A small image embedding model, trained from scratch: adamw at rate 0.0015.
Rows from block 3 of a small image embedding model, named by matrix and row number. Rows with one number belong to one neuron. Each number is 128 + 24 x the weight over its row's rms, rounded and kept within 0 to 255. All counts start at 0. Numbers have three digits each.
Before each neuron's rows are labels from the 100 images, of 14976, where the neuron reaches its highest value: "lies over" is the class under the peak; "place" is the part of the image that holds the peak. Only what is clearly more common there than usual is listed. The data: drawn human figures in many poses. In brackets: how many of the 100.
# fc1: MLP up (model.blocks.3.mlp.fc1.weight, 768x192), inputs 0-95
# fc2: MLP down (model.blocks.3.mlp.fc2.weight, 192x768, transposed), outputs 0-95

lies over: leg (44)
place: centre (77)
fc1.334:111123138150090155132149147155095143113114116117122084130130133121095108135119141106140149137131136163105093106116127132109125138176148115083082115152132137162135143146197130157153163126127119158132108143131153130142178146133105133137103124147104112124150172220093108166148106123143112105
fc2.334:100137159150152142146158081124135135125120121116164099117135119170119150100138158116132116127124131115078127138105109134126105104151145100145108123159125115097061127090119154090132134115141114130147121111168166145083136143107103091134121149147119140133153148127120155142113139075095123127

lies over: arm (25)
place: centre (57); top right (31)
fc1.553:118113120157143161124112184105129113123091142127113150146142092142171141203176105110134163131149141136148106112076092076086103102115148151136155110117107135123119104129135099137123163111104136150133118154100139135165095121122106129168101116127120137126096125149102115183109070139156157130
fc2.553:156083107143100109106141165104147117118086147090150110121127159177106149098153131102138161151114123112137116137169097167136128110118121102113139147138133166165097151178150127136162121111113149138166127093120127148130110135099148133143094109153126146141136139131098130122127123162117121152

lies over: torso (32)
place: centre (84)
fc1.614:073108062117126109108121143149109114140108130113132093151138100125111111137109169095089164113160127126122103107125100142144147152121115140127101102115170124117138124116136087136130157087130104173105114155125127114135166110166107180132139172157071142124123118180118162139130077121108129073
fc2.614:088153155120116139145151096125083106133152113125150124128109110129128108138138171089091119178147118096079120133119157147133183092107122127152151130177151099109106141101110152093112161116190133139112122137163124076152138144135116097133112163176126140122134108141133155112131171098124137118

lies over: head (36)
place: top centre (55)
fc1.514:100119111100125127107125119142119150134163126148134060112138141131108106125113153100168181103119066128171062118097126114116090135144116119108121111159146121115125128110165148148128125093150138157133141114146121171136155142124108134116136123112095128129144140123111121113091106144092075140
fc2.514:092076134120150124141123120115105152153120156101119066073127139105110108096165135128140143130120105102100117122121136152128131098144104136134099179138109094094098152141113133156168130125147136122160129112165133123097137148100128094126134131151100131160108142134164142145144161110114137141

lies over: hand (59)
place: centre (59)
fc1.229:166118153141144135122131154131115101116130105112091121132113105097184163145148078125132131083129135097153114137116123121101062118086111123148198118143113147122134121106120152106134139119144156135090105145149169151161125157136120148150128132128143087091105077113120135140083160140130091127
fc2.229:152151099113124107114122122122131123103160146152111094125107181090176116127141094169144128176144171102134127136148139096087129133115094122156135202102081126119172175111091120109138136114180094144137131105122095124109135099123126150138119139123101127126118133126148100123120133120128110118

lies over: head (61)
place: top centre (38)
fc1.223:139128136127161120118127136151096134105117127146098057121136101127147144161132122109121163103093089107168071127109082107135083115092121093088167108166131120116129105105098134136147111100119111152150114144146137129144133131134132132162161145125127128099136112123146104141115118117175102153
fc2.223:153124096132190140114163134114101140142152155169135094101114138110118144120149100136147128132115141065162142138101119157109117088117106135149088167132120113082157145154137141158159096122169147107157124124136125142105128149130134110127124096116085120119095136124158135147107138114139149142

lies over: torso (68); leg (27)
place: centre (100)
fc1.576:122140081088091130090154114166126098155102090105111161136109126133149110168121113133085151120146130117101116113126105115101121121137153134116111114125119107120142120154136123131121156113090125147089121129156158088139151144141146122119119131147076102092129152160118141132145104114116138138
fc2.576:141162123140159098104135105145140110147129118114134164148150124139128111144112153144115154144140167107094148145078144152136130144113141137143153113139148088098131110120136138122102120140129127158071118138179122130076121120131106133079127166138156132129074123161138181103107103090151141152

lies over: head (29)
place: centre (73)
fc1.379:105161106165102182146111130146142173136122092140105134115139107178115137121118119124118130149177172150136099109137109099112094129137130125131113144133130157137135099159157153153130141109102157118101121145141143155169140120129145124170153110100090109083144127153136097122121074117138127122
fc2.379:084102149191136127164158120120141151136113133118140144102158146119118123110103136129156125136176165107118091084153152144093089120119130108127118139118135123129056168119156111107097131086078093129152101095186119173120152153106105159111081107118145156152121144123090155091112113121079107162

lies over: hand (54)
place: centre (96)
fc1.569:105119100071125127117144117139120151113154107157108116113118130128125168131104125126127130129146124131120129122100101134134101138103139121116107102136125161152126096160099147149152150151079150145121101111133197123140152129141178170143155149061113087085127151136145082113121101115121135146
fc2.569:103113119158169172137129154139139113125107158126127199137117112127092144144109145163109121147157134100132103140067176109110091139105096087138094158158106135107141091129161109146140153092124106150115114200101133156149155155141111163078102103084091153133075110122167110166102153116136137150

lies over: leg (25)
place: centre (73)
fc1.663:105118107096119138128126157122103160132114130146089154129094136132129182107139130137119105134158153138134145144104122139154147162120160096132130104100160159169102096157113167125138135151099140174147095113142162132119113088173168140111155134101114086102127142109089139118109122175139148131
fc2.663:121133151172116136158095125132147143119142155099145150130129117114111134102120145112108115111175142141117119105116121122158146116112135115150106130126165157110120107148150130136127120140154101117094101171106136139073150141107138136135078109134172131201133106114097141095142155138137133146

lies over: torso (63)
place: centre (87)
fc1.326:130109105108152130101119135135108132136080147143122098138098111149149116162152151107112185084112055138125053140081103130151103126138129107140117098129133136117131103112120097126153135107124111140141128121119145112146124122122113138136111165151107130113125131130141149171112115114137133135
fc2.326:137097130114118112140147137098096103143112125144101091098112136113124152114179138124174124127142149085157124145145123138144149078111108117141120160142102113077169152137119153150173117094146176135107131143164127130122142106131163093158109150128111124123084153134142136119110107121122131134

lies over: leg (54)
place: centre (96)
fc1.126:118102127071122113115131152137120140149124115132069107137088091145126116131115131132129117100185145140109155132102097119138144153138159137140109123134132123196132117084129140077133149123108133149087121120134174114134137135156116151094092151119107068104106142164134155161122122141157142132
fc2.126:115181091158117093107130114163135132170138117100126112140147125152114115112129138135122125166127127089078130160125161148136150128145171140116103110152169108107144149139171143091138118123100137135081158105141115090121109129151081132156120191150136121120126110180149175128121107094160153110

lies over: leg (64)
place: centre (89)
fc1.141:157149131081104126116128147197093144134142104129088140142087116139153171120126115129124132112132139113135116124129119139122126174130190114142103115118115117145139127114122136060092135151117165134100111149132158133151197137167130160097113160133116113085121140171095141129135127126150117135
fc2.141:105140162102134092153141144141109100110154116138153126130114121151117143120097133136116089154110126090106124156117169128168131114130143103146108139169121094112147171107122154071113145104111129147104155145167146103149125120145154130153113169113105093105144124148147155111074126094145102131

lies over: hand (35)
place: centre (85)
fc1.703:106116120155137135112177153111156123119118115147135103138140179095099135169109153131110121100110104106115126140136102127114073138131125139104069118121163130159137127095154114096093155157076177124103150120124166125189122140132151134176069125108113105102125144174115127156097098108139132160
fc2.703:109117150160129176124112105141132129092098145098123114166115152116101092118122122148106139122098127164094128147110150141134116142149135136081116079091144118108121117144138116125127111121114180057167121127120125095147136122137119124125142136185140120131126152178126085148128119117191143103

lies over: head (62)
place: middle left (29)
fc1.458:151146150137129169162124101170076145088132153201141055120145173119145102145136105100113133116109118119095100131106104135135091115153141097125112083127162123118117120118214107117138157111127130117180128122153138106130146099126168157132133096133144124123148168159129072113143117147139081113
fc2.458:099102143152135112112111068175117140132111144149110107102107159122134162141142134115120140108089079132107106109116099109131128096138130090135137151122154082120123119103114118142152138137138127109145108110116153061103156159095136047117107072141098122115134149112106138146132129089106130119

lies over: hand (65)
place: centre (96)
fc1.356:138107137090125141107159174147118141144118076139084101145121121119140170159105117132137157120141117139102119156104111117114077128123139135103133110122103121145143128134114167121126137156075131118087136137143174126170136138162152114151148144069099080063145145142140123111105129123141143162
fc2.356:164169111133136134112114166122134140126130107100108178172121106135118142111131120145152113147140151166164122117118095104112120136161090106142149151153131120124221110109165116177118111146124133113119143177108113160120122144156112128107151136080151139113069137169147133101109149121178133171

lies over: torso (36); leg (32)
place: centre (100)
fc1.211:156136128122141125124163163135123168153110136101112104131094101131105153111134142126120139120137162140125118114122080121135163176137162134109058099135138134158143117137084122104117140119074141150105126128129196133135172130143135152128129105120108108120116178161129163177127110108160146129
fc2.211:143152115128144128154109114132131109163149124116134134138179093165122119150120156136126113191150147051115108143107104159160125102125141129128102151179149104117154130131141148134115125113109115111119127188106143093104098124124085094154144169119110115114117162160168165153088132103154127113

lies over: leg (37)
place: centre (83)
fc1.88:127149132109094096126115151180104159141172133122078134133109130127170158096130116118134098125099150111109123106142112129136155146161187118130123122137108108158126135124138175056109142162144123125116118137100159161129200140133140133095132152136120113121124130165114152134137156151148110119
fc2.88:101124144144110099128127120134113088137149087118136141124107128128118149110120170140107091165135148098120088162080189127160126119136154110108132140157125066125135153103135131041120115088090135111082165143145156110167098112164130118146113155118094122114158114137164150149107120086157127120

lies over: torso (40); arm (29)
place: centre (88)
fc1.86:105116136121135146090161145114135120143076099115108108158096144169126102160130159130095158085105084159130095161129147145148125126143130120125098124128161164150117115111139121122139129131121168120090146100171133115157141130137086131154108134157118085099114120119153161143076089106130131147
fc2.86:135110117116144111137131103112105135133145128138137083096150116083117120127154131144171124160146155097118145116139140156139149094161111156128080142125128098088161145132123116117158092104119133100123127116156131106100110128114141064158151165149107119129084186182157138136121128110138143132

lies over: leg (36)
place: centre (75)
fc1.640:120111155098133097131125149143109153153164094137099144136097100120154162116127128127143113103134163148130140104110133124133128139124164122148143112137123126128131130063098158073115133101118139133089130130143144124145152130143144151108171162134110072121097086135154157136098170133119118121
fc2.640:123169088133081059103127119153084142130130121128135126119132141142126127098139134147124111157176180079116108155122175137155176124148137128183137147173136052101161152079112157080125123133120119092099154125133107114113114123166124100165148168110097118110123130154126131119103124080130132140

lies over: head (26)
place: top right (36)
fc1.166:120139126117118136098129145141129142115107138107064106134080129154146176126141115146124128118130123144151101137121080130121085151102168142140165123124126166170134108110086160118151139112123156178126144122126173166145172133153106181167112129131108110075145130128119114127106123149113116142
fc2.166:094126095103118133154131127116114135129131143135079099159123168120155126122133137126096149141128173050100158115113180121109143120112140101172152129131054114123161201157101126118105151086149135156138162152147104124130115120109106112157111135140085137130124119098161120131091105132112134112

lies over: arm (42); torso (26)
place: centre (82)
fc1.710:109127115134149117115125166129127089160082103111127124139102103157156110163128143139118153061153102137163103123101104129137090135123121134144137104141164148132118101125123090116108127134166161148105129143135156129154117133130085162137143157155111115097111132111142163118080144096119141121
fc2.710:149113106129124085152113132124099147156164128142116073093143132087121142137150147120159129163141153068129111124154120124152170111158123163133120169119117100099162141129110146126145104104130123123114121110143110113119129094121148087151148161165110131109105196149148140101115132142138113149

lies over: torso (26)
place: centre (90)
fc1.50:143113093119112165133134123142112139102124114143091125126121144142147178135119126113118138088136121092131108113114080131121095159100157132119095110116130154152145107151106150131120154147077110196135118126126155134128140133168136157157139151106137097063132120129102108166108094108104127150
fc2.50:147156148131147167173122132135130105085172100110107129184145144131120142113098172195123095168166160113104113133112151094119116150127123075119082150150095110098144109119116118129143136106139155167100115174124144168141131139149097130119097136100085150103091144137140096126109127137147143135

lies over: leg (43); torso (36)
place: centre (93)
fc1.39:119124123110119137124123163106128107167090100088096188126101107118117128164116148144118138157177179130153134130140102116113134134128114155172069122119151141114135141119115110126096135107101153160068120164124147108142109138138109122120159131150065128125087107135135158177127154111143137112
fc2.39:164135143159155134143122136136140113169126158130130066147137102143120102163140159113093158132108099095068127159156127132132154130116143139139136117149147137091146102149114085115111154120115142143125138104134163077142125152166088127151155104167136149156125133160106164130151132126121101124

lies over: leg (36)
place: centre (81)
fc1.307:125130130132136085118176118143118152155116138103105140126106112104127143090112162121110142135110147120136139104136104144142150165132159136066098118148138133141128138147073120126104131170088132183112108133103160151116213145159140160091156134130120139115110132161114153145130120128141136139
fc2.307:113137115119168103154119128127114100147107143094143106109128086152107106141125166126123127178160142014105120125113151172144113112124140117164128165211138108088118154145122144126126113119147098133124119145140118110099111136115090118137138158159098124137103113156178164164101152107140128113

lies over: torso (79)
place: centre (85)
fc1.7:073094129068118128150142105141131089113129115099108169149129123089155103135093146122109113125135162113175112098132171127110149152111103129153159127108134137135128151143125171104123125105128105133098095129170120174145166122155101183136098147136105128123113100136066148141095094144145123075
fc2.7:111145178137109107146115174084112116118141119121114149157159120145118137132111133141127096136116118161144078118146167125136145137097124125108126157119136130199147149087128151083157110069156118124086134134138138141143108126123093156135111131150153129138140147168142091108119113106155126111

lies over: leg (29)
place: centre (53); bottom centre (28)
fc1.527:149131085108131123095077116139146122133140176141086143124103127127143129125120139112115149141131118153188105111123141134131166155157109100125127100110176148142122144110111142091132112124139137122168106134135127177135137113186146147110153142133115131134129099147045141152112117167165098114
fc2.527:119096153198134121146103136130143130127117150137136148138163108143131171154125123077113131100122140157106103113142135058150136131114138069092114135115105159126082151133157131113160135123131094129141089093119142146114112105144110115108108129118137170163118105118118140131097128101153155127

lies over: head (63)
place: centre (42)
fc1.471:124114109141090134157148147158125161126145088105116132138134108166144140136106098125132117114143142146132112129124153106133112136101140122157121153145116186157101102142148170122152137143089168136118126112138142157161150124130128144194178147104110089110116133167114104141103093138126105127
fc2.471:118156135149154124131165117114155129103099143104110156113134118147116100132116146187148137156198182088146122106161142129079074118135112126147114121140118153109096168138159125132094116096123098101158102118154098155106137145088098197139096131105135125111089099113131114134111113119122141155

lies over: torso (25)
place: bottom centre (31)
fc1.649:092146106099067116170149126180126125113125115126108099125120123175159111156147120130117102129147116121111128109172110110115143129135150133134125127117108132169120147166150194126129163086149102187078115115166165122119150096152106125119152142149088098112143151171142144158115088138137122048
fc2.649:101153205156132178164127106125125116145170152145140141093162195106143106130127113172110098094147141131080145151146157105118143110119132086160129131120123105149126095103114156086163127123143156151108167173158156113115128102127093116165117130159137121137115156093147142120146106131120111082

lies over: torso (32)
place: centre (93)
fc1.491:112117087101101146118123150142116120134137122123113161149095111114123163146115138126102139130167131130122134124119121094121148160126153162098115122107142166124129116151119147154120180113102132177122131129102166138147148116209117156147119119095084109103127129124108131140130096116114145139
fc2.491:166134134092136138085118118131169083124124144100114161115133161171149130118092133192122141133166160089144125170108137118139101141121078089150127162149117150121148107099110121110113153188101144166080126128154106156105122141160102172138125145144133133131122126122117152166094119147136100141

lies over: head (66)
place: top right (25)
fc1.457:117154123117101133096131130188139107105156118154124095169101121137186142142134092134110126114115103114150068159130098117156085122093159108130173095129098147149145141115116154075112102102140137142128133105148147150150173125160121167149134131112119095102140121133122107088101102136134090142
fc2.457:138175161190152134123124114161112132156153132159103081122147148091169112133139113135123158127086119101119168168127104075113125068155131112131185129108089090107114151184135135171133135130168119145111148126141152137152107097146087139109141115134092131130116144095134105157151086171141138126

lies over: leg (38)
place: centre (61)
fc1.620:116114122086107131078133152165117108112146109116113172154110156106158143116109123152093111137120159117174109108136139118117111150100136119158157119106090124100140137107102174063087133134125127142131128135157147187127170141167111162108111145151088130103123127151076142154085133144162126103
fc2.620:114141153118094100149112175112094103132100118105158155162120147185155147139103107133103122106168148123148084166163157107135097160116136091116160169136114101163197148105103117065129165130136119157072146137132122125183130130145120122166142139128095112125126096144129157125103135117142100132

lies over: torso (57)
place: centre (57)
fc1.719:120115106072086134139156140156110092091126138108113151133120130134152112166144133138118115112162152122172116138132122122121147132102150113156135100107130162166119123164100180114152129112124133165137112112169148132128160116163099143122099132158084099116126142168077115190094094143132132058
fc2.719:128167204156096168132117146134146149114141109144127146165113166168154114160105136131116074122124149150101087121145167081140142119097148098130125131118107113129155130077136145085146152066171139143119128152129162070162141082147113120123079127133109122128135134110121110125138131122098139092

lies over: leg (37)
place: middle left (29)
fc1.540:144128138089090167108081135153115132109112125125109147135146123218139166179164064137152082094155132139097120118156121081146118102172182132168125119079109146163135107130180115100139186104132133131105123134147153124153130126101112125119107149121092112118139128153121114171119092133133174120
fc2.540:102156155116121118141130094109090139113106151126153155089166156123149138144149126104122078128168168105106140098158103102082104075125104116152135121096117113094157126123119141106140115132098100127120136155151175097121144122129115083169127087137124163135106159084130150132107120135134129139

lies over: leg (32)
place: bottom left (27)
fc1.77:113160122126151140130122161149115135135180147141120171145145113125131122125155143120151134163132150154177157086078113108099156134152109109147128098127143145121096107156176166138134119090141109127165082138134116163132122105139150144106130129145128138136107144176089117133121102161160123091
fc2.77:137088149171123159170102135115131148142087122105158147158155156149113093085116118140118113082179144171137153140163065093167123110132110144131115160131148145158150145110116144126144097130140118081129136137135117161109150120104155125150114126132126123122158130109121136115118141115123150093

lies over: torso (34); leg (30)
place: centre (98)
fc1.341:134129109121148138138131135100123133145122151146095156112121099121133140155148119115107177129174126132146140107102119136123131143091140116167089116133170135122136103154097099153143171157095120152138118132114196134131130116163156144142160117095115112128123139105121111173145111130113160121
fc2.341:143088098137167136119117168113152108137108169136122153125134129160093158139117164118129138145157119113152128167089094104150130108090094097129083189151139147129131088167143126147174115117143136142099118144134142152105149117121114139120103099105099144159104114130147129153107162134150143117

lies over: torso (29)
place: centre (73); top right (25)
fc1.625:122117116135132136117133137130135137117122120113094151116107141171133149147148112126129139103133133132150105128121100121119091167113152128142112125141143150184135119161107114127154158163111154135130128118137184168137170126159124164172134122099110101110129116140102129189105120151126116124
fc2.625:115138105123125133129118164123127097097136163109105147166113117148098122165094170136115141182175142097127110130121156112134126147097137098129103151162146132130136121145124117113162148072122104164152101165131143144132117094144116132117083137098115131130130115135159118132084117125112129103

lies over: hand (43)
place: centre (55)
fc1.748:132123160132118151106136141143122099090176102151072136152085133114187165131113104127108122130140151112126119127119110124117116153085136128128159125076129137108148134119088146104091151121109112141119124168119180148149136141161137156150102122114053124075132086136085098121139129123121155151
fc2.748:155155121126124141142116104125167118110090135113183098096131140148168115143100101156132088120135150112131137159133093103108083095112125134165132103140094122100227161154114140123112141083103133164124147089125139125129114122163096139169124136137156145141141120119073122135092128131145122112

lies over: arm (31)
place: centre (71)
fc1.674:149133129107121126116122141154138111131112066121110119149097152136190139160115115116117108090116109077150134146137126157159093129147118133101156115119144134141107097149133129113071124127161122131099128109116124139139141158138109169097156139144139094065094091120128135112049184119143110131
fc2.674:145129120123143079143133123100121162128159135162131093119154153088139113130147150125132120201131154070130150114111179128122188133155113155139142156125145122115149141127102137140154085094130110098144135102122098119128104097128131108134134153130122133111116182163160131106138121096159122138

lies over: hand (38); torso (27)
place: centre (96)
fc1.749:141163096125113171101159133128126144110130092132111111161113143144137184142110127150131117127154154134159114110106098102116088136122148131119088120124130160171141105156124163135119160154093140161103126126148180127148143128143183140164152129079118081075117149133138098128107093128099125160
fc2.749:094102139168172167143128137141137138114124135097116166151125112142135163110120168137124126157160123085087113103082170154097113135114094085104103132141143146095118125130159110130124154070108074130137095182116129154133139192145108149083138105097107137135093099126165108134098147116127124158

lies over: leg (34)
place: centre (61)
fc1.134:138097126085082107108098138140099114155151065140079137146108125163183176148158098122143119069121120109102087140133094131138074107156137138129132111086127134136132097136135148105115135140150112140098150110145149128140119128112125124110145135124080092094124116136138138183121124110146154139
fc2.134:151111160109140102143134124107092142160135161132148116091186134118133110104131126095133129140148132128138137131134104128099096128094111149134150140131124111096180151151108133126134106094092117133127152093121127143121140143173144079125138121134139170142123145114144176124136138160128136131

lies over: leg (27)
place: centre (51); middle left (28)
fc1.606:137142168135126123104192147132139103144140057128130126148109146117118120112110152124106085098078129125135120120134129163104093143150122114121092119135142144143106140115125153112075123152097150122084133104149115129125149161128140125111136106159152102111097113150155149141088115085176098156
fc2.606:125126111119156109104129097107119137144141134128163105112161135105109098139131124127136153163174170096122143114133135149137142120167130143123103140150150115112148134122144122105140053120111109083134133102149093132066068161091125108153158163155101117124126151165149138168103151101144129153

lies over: leg (61)
place: centre (97)
fc1.671:127116110113105101137117164096111107144110137110094176151125109131121151141100118140109143138183151149138135109107138122153161126104122130178083114097167204114131122158112125146146168111099145178120107163105158116137115117150123133126122130125067119126097127139111151186140108149148161084
fc2.671:144099128161116157127112125128177097123133146143111116157176142137105151133151142118129145134136132116136112172136059094137143107113100109127114164120118128116151141108124147120142121115136120121100123135131152134134153132136111151143087121168117136154126136128092145133145146087130094131

lies over: leg (61); torso (34)
place: centre (100)
fc1.618:125143113065115148087131141177114144140120119139080142139106090137134114155110147121112130165157137135111152102118104123115150142146156127099098109132135123156126110113145138104137155114096127165105115152140165097129166129149121135130114134119107094087131168175142151124134070121147157126
fc2.618:121165139135150102137144111141142143193139147111138142128150111130134141131129160143134105138122141083098144138091146148125150118132154142124127083139164110101157140172142139118149129118086140142094118123169142113102105121129103122134120184159125139126076144168150204124128117092135164130

lies over: leg (50)
place: centre (82)
fc1.183:161122083133138134104117157094126134106115143144089177139119090119122171153108120133124159159149151135146128091097096099104149138129145145141096106093152163084147144137100126137113158120084119187156110159103160143139107116155135152127149109103063110107106106133079120154138119152150151137
fc2.183:158142119151174159143084143143162093130110159128129128126159141156095152141115100138152125130137127138112156153132135115116144139112119115115092110134119149121148130118149128124170154135130055155118099121150120142113153124141106134168151112111134147168137120105145142099120186094140154118

lies over: leg (37)
place: bottom centre (56)
fc1.762:150137131075107136124086128151075147077141132156101125120112126123196145132152098115134077101145139124110131121112128129119150120126170118147174061072122150138123113142141143092183138118120128167131116150169160113142110094134139149109141106139089127112105125142110098150140088157129126108
fc2.762:100118197131113136105095111148103138136095136128112115111150173095143156161144126094107087095135106144099130095157098082097124115108137100137146118089125116126083128147104151124153118141129106088130128097126140068122157116129142059113111082146133133157124156080112136136146134125138132101

lies over: torso (37); leg (28)
place: centre (100)
fc1.165:128128131135113123088142161182125109150164104163084080148104115149144126144130133129109130137130129142125149134109081108111141184131138133086121114116146119159145112097155132089109140130096164152089116137110157137143179116175161139134093139128109072064122156160145155122112076115146120109
fc2.165:099168156143139130142161113111124152157158118148123140125166103145117116128079136154136090139136124081126148124090172151137149116134127129140152091148141087123111132175150152146111136128103137131085121103192126115120106118144115130115137167139130144147093144145131177068139108083117171094

lies over: leg (39); torso (35)
place: centre (95)
fc1.485:148118129114134149147130143111105155124114147104083112135114108160120129138132145093119129128151151137134129127098103126138124169117151104172116119133169160171114116169110138131169198171079142156127115153144143117147137114170100150146130140103128114138133125179129133200133092141122122095
fc2.485:148120121147135115116107140137172106118124143154143126164118100184096154132106167140093145154139132117165116146095109112164120136108138085107102141119142157144138122135144120132164135094133119124116077129138155148116138126115128149097095110111106121133137108142155136160114143111129133108